From a checkpoint of a small sound classifier.
Model: waveform 16khz input, depths [16].
Training: soap at rate 0.0018, 2700 steps, batches of 48, held-out accuracy 74%.
Data: trained on synthesised sound scenes: up to three everyday sounds over a background, 26041 training examples.
Rows from block 13 of a small sound classifier, named by matrix and row number. Each number is 500 + 50 x the weight over its row's rms, rounded and kept within 0 to 999. All counts start at 0. Numbers have three digits each.
After each channel's rows are labels from the 100 clips, of 14976, where the channel reaches its highest value: "lies over" is the class under the peak. Only what is clearly more common there than usual is listed. The data: synthesised sound scenes: up to three everyday sounds over a background.
# c30: last pointwise conv (model.blocks.13.c3.0.weight, 256x256x1), inputs 0-85

c30.35:472498602411502536488514401466504521518581417504447513479556477520475528555473417493486511493547515526505536490515498491459516474480531445494435446489494578550491493563472507457473541413474489409518559423520509507478435439554532498491509478487558526527512495
lies over: footsteps; water drop

c30.224:584536551567520465541531502484516545659511502491453633461461534537544541491518484538564474514504474493613453589552495510430531529621557442440522578455509518520531473524485509493397397524399570441498439511533533583508529445514495501491513455509552556509484444
lies over: door slam

c30.102:486474498480537478575482554480510496542594515530483454433511486613544490552361457424519431535604552446531502499554561581519469458534499428471454498392452419453485403459483454470533563570440534420499461546480517466512526423359455512552532489543497526556507436
lies over: footsteps; water drop

c30.129:489535530450517448455546442454489459494533590462563488519504427514410519519456421425465517488486426430494471518520527499511469508468439433494463547450436515490427420562501527462509501509565405477502540550474523447481498483491544534509470490382574413509519651
lies over: thunder

c30.146:527518565516512527506489434399485488559501497514425481508633545516604482504462439475495432499526456454387487451466466501416496440466518560527432442486551536474527527536471499416444488546570470420600521460496485474472454496536441350495401515465466528591461430
lies over: footsteps

c30.241:482453494473506422499509496476531526477409572468501438431434433511392528420524456486525535555419441495548468432528486492480470446481478485576537517490489458510538468509580503500591482485488492461589653426577435519450478504479455498484449567454438491545498548
lies over: thunder

c30.71:581473515459545519576511416514552484531520389460537454499440431569496545515494439485450457537564489511491510439524523455474492538462438519501529413475522523463535410538538464446498473510446487528491474471579416497425512456504474511552472492475528556522516552
lies over: water drop

c30.221:464483539514521474468517532524485479507536568537445463516477422472412543456432520490484513457453399502500495498468509507437534531492585479524497506577536485561493502494534490551474494432453519532591450428438456388442464499510474528494471479514623469548483487
lies over: hammering

c30.211:490492528493594448392492580562540579509515472476411526551506586471495511483544436520461511445519451559537512479512491491442452431555515462448487454525468523495480443509622432481461447479424466473512505464515472452466567434515436497580490537524590450603541500
lies over: water drop; hammering

c30.88:563510509505443536543525542499499494526494448518465467542540488542535443601464559487475461456473442494509412548443541453446576474453527384481466569523495440531521485505502432490530520586433549505501404388511462348505555548493570568481438518549536533541493552
lies over: hammering

c30.237:515487450479523489461541535465494566511588496451541490476518551449450435564473551510509547459527504509558506475570531537522521520544517506538469567540409482466555480491545501465438572452499457529638582574538443527470547529519545552619423481500497510520386533
lies over: door slam

c30.19:456503535432474446402541517470422520567539556437552513494573462541467457537429445488497525505444558494511477509372524534481514464527490443488527485506468508507431586496547525492455569537437516439518488419540559537509486592519428521497532508544634494405587459
lies over: coughing

c30.16:489452497456529477462478573468585421644430459487414467456454512430516454524408446510452524515474526516555532485481412522457506469492481504416481493475512456511495492477552449492516392481540464467558578523528537466409479543489514573506508453574573450413530587
lies over: water drop

c30.115:544504531479480593545486517484502496564559482465485535409462585441484502631439473505429451466458560471605487430557516476418537473454495397525593569466488414533516473500514457424560502519603569446535508442579457555499452515444468496488465469488492528565526460
lies over: hammering